From a checkpoint of a small masked image model: depths [2, 2, 5, 2], 195000 training examples.
Rows from block 4 of a small masked image model, named by matrix and row number. Rows with one number belong to one channel. Each number is 128 + 24 x the weight over its row's rms, rounded and kept within 0 to 255. All counts start at 0. Numbers have three digits each. After the name is the row's rms in percent of the matrix's.
After each channel's rows are labels from the 100 images, of 14848, where the channel reaches its highest value: "responds to" is what is common among them; "colour at peak" is the nearest of a few named colours to the mean colour under the peak. Only what is clearly more common there than usual is listed. The data: made-up ball-and-stick molecule models. In brackets: how many of the 100.
# c3: 3x3 conv, stride 2 (model.blocks.4.c3.weight, 176x112x3x3, each kernel summed), inputs 0-111
# c1: pointwise conv, stride 2 (model.blocks.4.c1.weight, 176x112x1x1), inputs 0-111

c3.22 090:162085121125136105139145141120116143147106082158149110153122156143151096128117145136144134147126069138109146117132090116147141139141122144112129139072112133054141160131119143122091122150123119158121136168129091126164139133145133127102142130149142084161102095081090126140155146112133139139119096157142097078113186114155153108138159149097
c1.22 089:106098126138112138159167154095102138114115126145135087141103152111157089121118103120120134121146128181147160107128154111102148139121148146138123129117137117042139118131109146114090161141102112139103102135148136113145120077105076133129171110107128148143085095119123133116133114070111133114090110116161119080115172087113148102113123119137
responds to: balls and sticks (75)
colour at peak: grey (53); pink (42)

c3.80 129:098106155138082125140185139110141078117141152136132132135121138160138088119140120121124121111108128105133182141139137100130138141120072133173109084101139117143150178111118173108174083135093131099108113138172142144137149167115151137110118100092112115144162151095142098164138118119165100121122169102142142150112159107152129124137125132108
c1.80 091:122114123123085119112194137124125083108140183149088152103115141130156094111162118138136145127118176130145158161133165095137130166143100140144119112134118132164150162132127169107186098142095127134122114157152143150132157151135161143124136091132104133132178145112143090164134110122161101131148165122132136150166163101151153116142111136116
responds to: balls and sticks (68)
colour at peak: grey (75)

c3.161 098:155135149135124129091087116112134129133140156104176116167156108145130188143110106149124142114159113087109129107128059104143122126130137131071107132153131148127143089160161115175134166143105131092129130140118120128139157134109096146144146155146106098123148141114101103164110154119096126127180101087128115121154104153121146155124143073143
c1.161 112:121122083119140115107150139100086142150125080125133148145158083118143114109134106179170140149166141113127125150135080113162105103121111119130114120131114114097132099120160089140113117164124135080148126117138124145130139139102139166110145135135111094128116138113119077138129186115075119137126116080117124158123100128162115138185148076096
responds to: space-filling (70)
colour at peak: brown (65)

c3.27 087:115130118171123116095131148142107138145116151132170129149140155131127113130109117111114105122159156120133092189067147120172136128140104145139087130139177087123150144145144140150157149103117084074123137142096110107145145131126161150122162139131112171115165146160095143116087100125156126151151119157113123136104090076109111130112095155128
c1.27 128:107144137143087120111163122163166155168126148117137135133126104176107140111162109111098138134136116136153131180113124092168121128141139114097108133138139107115133121112118171129128148152134097134128128125117104108182166122108131166120169116072131171155151161168121136125107166090170128094126106119100149117090114125075146172117109147113
responds to: space-filling (100); balls: three (27); balls: five (25)
colour at peak: grey (57)

c3.138 086:076123161114107130119141125132192142118185118110118136135132187105122150136130132150159138141103089123168126143100130157134157148103107145183112093112119125128115096096170121099121114142094139130137131136102109142146150168109128121131108120086099096107128101160111106142099150135111104093123119186118125090160135128137130148140171134084
c1.138 102:147132151151084169103137154130126118124167106126104097134133137143146148109146139147110109096104128129155144129097129149103123113128124148158148090139140163129122140090148111127114094153115141115120116116095129135160120187099157146105115140089120090098127152144145106148104128154072103150129163146113144058169107142150102122160168184151
responds to: balls and sticks (77)
colour at peak: pink (46)

c3.16 104:115138102111155173112130089108121118156172150119126139157116097107133120132144077155149146131103111134145119160149151113155127156142138152112099146110097070127119125155149082113192112208133132072134138119141130118144098121152121108146162159150115127096127144124120107086131143133152144146150141109176132108138132094171124112122138113112
c1.16 106:112070111145121156102138113115072087146153117101111112161106091126101143105139088151132148110124097131147120124134140125155128108151136147110115158131110090096111121112160096121191146193104092080114133100123127140127096138115115102136134154118101161147137176154128130103127119109122135127111147081156097129146077121155111120147146113138
responds to: space-filling (100); balls: three (28)
colour at peak: brown (54)

c3.165 083:113169105144088125102086081127102176140151118109117092132122130124083147109116138115138133136101087106133135153114146099105127141106077123123125140145123133125108110101212112142128126137132154103150104141131136121106129136136118158136121131198136133138123144174107128129113124128077145088119152127120153124158151154117112172122150108061
c1.165 110:156135108168077177064081079123153131147175095152124128102126134113113150132097127112116105083118106123125137142112123104138097187120140131114106097105162170122142128129179134138121167118097141111166091126137140099112096108142077129129120110149139137142123101159154144117127128166087140130135141128134140124135152133117149109145170115120
responds to: small balls on sticks (73)
colour at peak: white (87)

c3.41 102:094126115102147138097133095095151088197119113145092119126143118097158087139137157099106140130154145137104104135114153123103077103143158137113147129152137130114153131130161154095100142133123115138149137143110152138128143171136135186133171122093163109126118116106077065138091107104130093143145101111116130140106084148116154130105120140138
c1.41 091:088095133083145132120137128102129098146110160138132126167135126079126115125138171109112135127185158100113128104117136139128119094115159162083154132114118103108105152129110144085101091139135139087107141165145144115142138091108123182131160119101140136134128130099128082146121083109167149110112124095122142121109129165119165113093084176132
responds to: dark backdrop (87); space-filling (67)
colour at peak: black (83)

c3.70 118:104117158148197130123118110182125146115136160094123131128145114094134161136105099147124122139135143134116093136112122094151132119126123141198167160122162120175174138093137090149155103140155164108145139128126141099143129135097123118115118120129107114112115112121152118142175127149122130177108122088121151109113083146167135102155074099128
c1.70 100:122095124131161114158151117184125145131104129140139107130110125087101094149133105137144105126113157102111101147108170088114145119113106116179134136156160125161180128112126100169153122112137148106163112134143127110114123127090101123119145080141114116112106117120167151144146142156066145118124121137092140120109095119177149106165066106136
responds to: space-filling (100); balls: three (35); balls: four (30)
colour at peak: grey (51)

c3.92 088:134125089119113171131133144102119098131153103092119115122119130126140153138201132105135113148121116148129106096114156088136142134140115138163148129153228134141122109110165081168179111155132102120143162108131138101121132125150129130123137114120144111107102166133099076103133116114126169154168113140093109137128112120152150142119091129139
c1.92 093:133133139159118141151123112132147132156139108182134138145092122161112135138172164141146165153102142153104125159131146111130131102145161136165162166170191144106102082119127109161185111141126178119115131116125129086115121139141119152149103143112113107087102169123137119125119085095161178126129123136115149133097119102095145132114092115134
responds to: dark backdrop (100); space-filling (98)
colour at peak: black (71); brown (29)

c3.155 093:163162139114094127108150111135130109102120134107154117155146131128116141155123176126106141124134131129157158130091192143073078110123163124108105121151137130117118118103119125180136121126115140125133121160095119143160151101128173140076188119116144130115111132156167116090094132107115126131111151107094195130130112138091141141162105159115
c1.155 092:093134148113082104132122137145132145139095093090123115144101109122111159106152164131144134141112139140114171149099191098090058119177115133144112105162149106114097125136136147137138105106165136124150156162121104109145132117120204149122170139120118154135145153114143125139103139134136153113098131127149165167108102136127102138118111157098
responds to: balls and sticks (73)
colour at peak: grey (64)

c3.105 099:115139074161134149125145103101112133120106131085113139107122131127130161117105088098135156135151153105132097144111082134117121107113110120151161130122115109127168120146078110167179140088100145122130093100127130139154112136167077131167124093125164136129198095157100110086153105142135138141134078108126136139127108152131146107129153110125
c1.105 114:099132099113128123120114142127158115100130130104120132105119120106106150107117101139100112188107107090131117136101127109121089126134104126147124122109115137138133117111072109131124103123103128149037112134111148126129124130148075103105115112110159157119142124103096100090143133106112119156136075095157129213070110142112112118127124128120
responds to: balls and sticks (62)
colour at peak: grey (62)

c3.95 096:158107144142130129170115134106150139114129141131153189142154125165101130146131120114097150112129130115152208136099103098147149102116122118079124115114122123137152106112135152172124100136112128107121151120138131104087119111129166120087083143089086138120158156136110108130100134088112099140121166141149162120102128150127123158076101133180
c1.95 085:136122141123124100170129131136161141094080163109129166169146094133117131123177126095148190135113184100118165115159104122124163099125142113073118108134112129147125180112131154153118118140097103127119131137138131084127098129122145133137114170123137135112155179134100138131145088163137106137105158117148130153154126160124120113107093155166
responds to: dark backdrop (100)
colour at peak: black (100)

c3.98 104:094100105132151107176126079119073138131099125122106155148133128117143120141138118126122132118140134116083127055116096099066119158116108079156136085135131121121116137153077125115111123148139106118106116129109118089116133127127132066136108135072127143166157166122087132144146104165130127153109132142130149101142094153134147138120134104141
c1.98 104:156121122132142139134096112098068118159086146135141122139148126108157118137146101114146131110128145113091132076092124082086147127105084114090145162134128107130134124147103109100143106141106111099117104118159109117128130156117109093148146145100123112112113123101096104100109085138112131159079129115147111062148095157178104122121154086137
responds to: space-filling (100)
colour at peak: grey (57)

c3.170 097:098102135084122109160134163161102131120135088088171147105115091108166085171084071131088134150107142109153138094148103158158142109112148130162139136153140100140124145086150121142153128128149097111145087125141128130095148100131154111144140124122117076095171094139135115138124106104150120159173120145106123117135132122107123099113114118147
c1.170 103:097077148123116117133139138146106121142142060090133144119112093126145102164108123115108152133132150117161168110154136163157160149104126140161147132118126115120109132067141091193168104151149109128117113107107146164088148109135143169143143132118095128085160157141143167135125128136142132119148116152113131096101134150140092082145129133098
responds to: space-filling (88)
colour at peak: grey (54); brown (37)

c3.117 095:110135158127118157105110121136141161177136135123116136133127103129089139141096113107134125109120149167094087130091136099141122161132092120117120109155184117161144128104136109100103123103094121109123111151147146170156137094161127116141156143083128145105107152170108112159088105098181137104127116123093139104145076102169109140176107120116
c1.117 096:083123136116095152110111123132105147164156146110122105143093096119099140114104103128139112127109114159103095138099108114141118148137112127178123110189132095151141088092133116121100139097133129154130089137121129124171116066158158130138177173110130155119134132171117128176075127117162132145147149125110137147121119121156123146169104101096
responds to: space-filling (69)
colour at peak: white (81)

c3.134 114:133218102117120136107103122113149161122136113141156128148124141127114145133107123128143130119143111111118122139111111114102135120127105124110125134106149154136134133129212146131123116180128160085124174131120145113101147159107113152125087139151080129175148115123130106185117144112091133119108094129129109132123083130092135130091135186090
c1.134 105:120191104137104106096125108108098162126151119152181108125123127101107141145108130137135140124134095113120128149123113133101156118124115151091099120100145147127113130129169131135124112160112179111141189125131099138120132157120145148080112146135128125181136092095140113173083133111071160114126106117135119139122107149051117122127127161103
responds to: yellow ball (71); small balls on sticks (65); balls: eleven (33)
colour at peak: pink (58)

c3.141 102:082104166114133136110147110084122112174161129117144125130117153140145111099130102094077103130096151153106154130156103085140149134113125132217119125116126118120125181126121122153149128094132103133130134126161068152104132163139138151128144105122140070169114139137146090140120162122157135110130103147132157141091097130121116139151143122115
c1.141 098:119112144139132119099133130077158107126101135136112146138126155118148141107158126128102119091134137123149149127106102085109124163128167125127089097118139127135112187138105115143160140099094101117141157121166076111141133154142132120119142105139091078106121101153107118121101118125155108082122094152194185087097109119098114139113088140144
responds to: space-filling (91)
colour at peak: brown (45)

c3.75 088:169150157147127150140126156122139119097140116121134109107113124098129061139114121152133142108148108172134144149084111106126122121141129129095150115118145152136113111100118138121131102175150150113117112190136117153122111150144124114165107147125185121089112114126151139108086121140126148085107155090120110100106152173050137120101146174135
c1.75 090:104157134115112111103117151143151138132112126096134105134116123170111060117141126163160145156132119148137126130092125124165109128149133132113148170096158112133114099124137153098153134153126118111136167159116119151100158107120167121141148108158163126083108085100106130136103131151107145094119142081114129095130149142045127107114073123154
responds to: balls and sticks (62); balls: eleven (26)
colour at peak: grey (58)

c3.0 101:196141119196110147124106128133213130116108081133133145113145107148102113140139119117123094130104147140099155156133150090146122140101091112131142110122110131113132129161114120114136107109120132104094096100159153102146112117116110125132073140147179158159113119144178123144131118132123155076143124139105115174147105137132142112113150152134
c1.0 094:160152105153095182145086117136151100128088110106148125135120155116096151164124101140155136127132152112108125118138171057130113130116114105125121115081086128102148121142125126111128140112107141075082146152169099075125088134134092113144111127141127138139099143123161148111130094109120113152137163120100099158129087156100105126127155128103
responds to: space-filling (90); balls: four (26); balls: three (25)
colour at peak: grey (88)

c3.129 139:136115153147076134125194112103136141128167131104125108122139141131127131112149149137122130151127129143168206113118179123134122139139102106121164078122134117108130105134091117101181156114122143131127052140113120150121116146129186139129163124119167123094141100139143114123129118116163134088151133105127125109105165092110138128145152165113
c1.129 105:143145139133087148130199108088142138136161134105124120116101140133122118114122129158133129128115106160143193114128162131129126159153105119131158098128140101114142136123114124082173145136088124164156079161151091145143089153128165152127160124140164113126156118128144111115135120105152143086151104095135126114085186127116150118138163155097
responds to: balls and sticks (93)
colour at peak: grey (55); pink (37)

c3.140 120:127210144135073142103145135109138126112161116145134138145135117142121107158121150130132114105087120123192195109113137105116124118126077124108105119112131101139099102141135142107120126127134142143115116157118148145104095141129203141119094127164140141133166147102161124146122150118092140122134090110151112116137121120072133128151128163082
c1.140 102:147207122170082130112133150107094150090168107184116125112170127122130125148121163133130096138112099116154168130089147119106138162125112133103107085131128120149119094131134144142148116128114125156133119134098155192103117169144197150105141119133134108149149154106139128149119132099112154129144114105120128111161155125101115123141151141100
responds to: balls and sticks (70); balls: eleven (29)
colour at peak: pink (51); grey (39)

c3.148 105:141194111158118115117095117126140125156138121139161097099141126121105166167106126128103156118148102123163142160133117156097123109096119114106083124122100132074162111114120145145114107125117128144133203136120137135139138160134096119111096124149087095176174116139114095120142166105098148109118112106090123117124158132137136105158148164089
c1.148 085:158156144106115145088128129103191135130121128130126085089116120138127186126109118132123121112125153143133164169117122119103125124128098137116076125134112125098133142117158134120114127132107162161130173120125122123157141163105128117109112128138110104180147128137096122116111139062085113100096156061107133103150134133084133112142175154087
responds to: yellow ball (66); balls: eleven (26)
colour at peak: pink (58)

c3.15 092:131074090119147113135097125085150104135147081128108098122138130120121142141128109167140110102130130142115153134111119090128113134174166138105142120084122109073111122148136114124153108132125124166118091149119103133144124112147147107159158140087148093102084108170098162103107120132168123182144169113176109133117132134126164081151113115116
c1.15 100:138107127151117115119114144144165145118138080143112123109119181142142138143113105145151150104132120133116125130131157097109156199146156135143121133106119140050100114123109126122139099132113147159159147155110115120156092099119082093140140106142141113114098101148109176111097121101154126180061160137160116135101135119112137113151134122097
responds to: space-filling (90)
colour at peak: pink (50); grey (32)

c3.55 093:126151075169130136077112114122118154160132162122146103147101172112095141111135139115084101111129107117113113116090124123124116116121099123124101173100117140078134146147208123179116161125134148127119140144107147150102116111161113133137123153104148182151140140120115133141160154105137159095106109154093151159123102113087145141127137152113
c1.55 110:140151128181096172081102118115109096147147156119101120115114145102105155162144147131069101128123111109092138110089105115152108135089099148129111091126156119139115163114230111141139110140110129146139145159179145149131130121110113153121148138159143162135143141114119141142141143130125131094131111144116155174114118128104120129146160151117
responds to: small balls on sticks (66)
colour at peak: pink (46)

c3.147 135:115048127122167120136141113097121088115142167109126124124107156174121134145108082134080143114136140121110135117130098120161148125137136124164134106082137118180120162127145161103142087141094117129169147118131115112114104137124116137131178124074093136147114173114126089141120132154164106143103156170109157125095101131141131139133094117132
c1.147 108:112066093155162101081157103068118098108112160134109126095142153147102126159140077137118120109159150126123127118114105128161135162137111159166135112073133129172121150135128170110169119143117107125166166138112102126090117105108110136100136127129103145126150172142129085150121157162129086138130133148129146132118116106144140120147100116151
responds to: space-filling (100)
colour at peak: grey (52)

c3.35 085:104109099136126119141132162118105116165104083193082143143104116149106134134204098137120113113098120112111143103142152178184130165136117138114169100127168113095122136136140092097128111109128094151127106152142152101127142131139135134138112136168131155115142131134106135170139123122142120129135105156123065156123123084106124104153137133093
c1.35 109:131119079145106155163087150106135088153131132163161173145179152125108087130149110134110145133142121130100133144138103102140083126117116159080130112123165098140139091173098107159135156111133102141112133103142136110118142151141128165139109079140135110119089142125134126129136107096121153160134080132116045127115113093138124134138118138141
responds to: dark backdrop (100); space-filling (99)
colour at peak: brown (49)

c3.102 096:128140145119116106147120143131118162117110128106116106134139122127124178140124141106128135150121115127136189149120149159102146136137107157109126094092130139129125130085194155153117123133082107107130192134122147090093148144139133108087111123117089119112159124141090134145104126110096062121150122047136138128169113110093120147122150151140
c1.102 107:105159173126114098131138129143106146148095098120121119101130103155111144120136160132164110155133131102159202169130130158130132137155074136087132115106141123136114148119174119144136165170067122107107136194109110152123122125167119112102131119143105095140159146121100118142112145114122077096147125135134126098120089119126098135119157117102
responds to: small balls on sticks (63)
colour at peak: pink (36)

c3.57 137:138087134122093105113190118121126111134125132130138114130140138139146158138134125137124128158117134124110188137105191171108119140126119137109147075142132146121147089111144131113150149090099117130123115117121129144119121141125139135109136094146132151113137134123137114123061087137139112114117129076132123103123141114118116107121180236172
c1.57 118:106110146132105117116165139110140121132143117126150136100123102127134175143115116139148133151107115105109204131107177182115114144141109141132136093128144148128115115123164158110150100098121118145119143131102083170101137154115136139089150094174140133138136116126139111144054124125129107090161128103132105105117134111128163121146179195133
responds to: balls and sticks (70)
colour at peak: brown (57)

c3.156 094:107138129122091109135061125085134103155115137114153127122152147135132167111134097131134142125137149107161096140089072109133152136161084161164117050170154110138135125136136147131135124168134128075176112134091074131110122126118131132154141117149126137139128109156141104090099106086138146117143132116151119131112098122121131100163123133106
c1.156 124:095142099141128104113122145119053133159090118118144140121125147171160127119135113153129156167146121067119134171112094156136155152134155147148117113085135133151109129135124143139143098128118107148181128153126133097120151114085194160140130135145123128144125112144129129095092185127164131102175135118144151133144113126088116156154110123111
responds to: balls and sticks (64)
colour at peak: grey (59)

c3.40 097:068150128077131210105130105099114128138134136129089134122119130109130121110138148103099087092142113134129121119161135123132133149150125141125135152139137125100129151127072150074153126126126101093158126100090130107171121116144118140132119111100151135114085134154139134120120094098133118166140132145100143199140081135161143135102146119089
c1.40 106:123128135116129110097144076106122136143116133123116127101155145130148148124185138131130105164127140119137151101121095123127149121138135149148141131124120146099124143091114135107159134123140131113128145138120161153153140176139118151134117116081128129100053123115106133099112110111154149126111127161122132245175070142145110138123162122105
responds to: balls and sticks (84)
colour at peak: grey (62)

c3.87 085:126107112120135121085124110098167132158142099160148104160141142120176096117110125080087122072142132123109140097097148127084115108104094145097163164136145156110084111119169108111097117139110132161156150131107162134135169145098127125105138160101128076122139100114147107147104127147137077113099137110130147148138088156133135133120095119127
c1.87 119:135134141128126118133127075129153104120165121084164109155142088138181117127107138100133129094158102110115166095103113137111137117108124094122120122146119173124105114092201101189105172163122116163147116121102157155153123134123132132118148110149132095124116152123154095125112128156168079095137109116109149131156092111123113114110129113155
responds to: dark backdrop (95)
colour at peak: black (80)

c3.84 099:154098133133146154126096098123137160126137102144120124118133146143094086130099110131138107166148122158133127097080102108148156103155156131111141098091113117142110173120149132124138119165111115142143161152092112107096119126094102140161096157125201132143134159164148102184105151147113110132083129151119123160131137124115068104122103132099
c1.84 097:117098132124160144133108122129111162118155135134084146060093148153101089122093095151140117166157141147141143096103110086131130098183144144099126083127124152171128150106162133121157163150140142157129133165102126104097067123120136140138122134148168143149165123122146140169133133104124117140116163124114132150159126134094104102104096126116
responds to: space-filling (63)
colour at peak: white (86)

c3.114 107:055135114096123136102165131119128157147096099099106159147130113102113134147099143143157107119157147097136123166120157111089134124093112112160158162141171100165113180117124125130117090141135133143091145114136124165132078138128120142139137100115138109134146146162117111158108134149154132116120155060133151110145076136147110129102115095106
c1.114 115:118112081159118095096163174126125148140102156153132120158169071149139129117121129128160121072170151095131113201126114109092086126126136106148155147120142122127148130123107144131150103141097096153084132133136125150121055122128125162119147112133120126095119138119127124161128149143150137109102108060157111124120149133137130133136129105133
responds to: space-filling (73)
colour at peak: grey (40)

c3.142 080:098122128116177129139130107117147151127116113113138107105147101117163117170131075101087123153155181184089171124112109143126112098142097164145124123195143101129128170155148128086121135120091106130067099123115135129171138134162148117143144133124137133122172128149143109134118142119138091118145116112112105127157099157096130136119115133159
c1.142 080:187116166123146124132111083142149118139121086109150099091138091126116109175124106138117122102151141192126138140145103148117126129102107142135121096134151110139153152175097129107135106115162139111076141139114107145171145137148120127121131176112133142134102152144149161131112110095119121124101147116134127098101109207157178113102128146124
responds to: space-filling (84)
colour at peak: pink (40)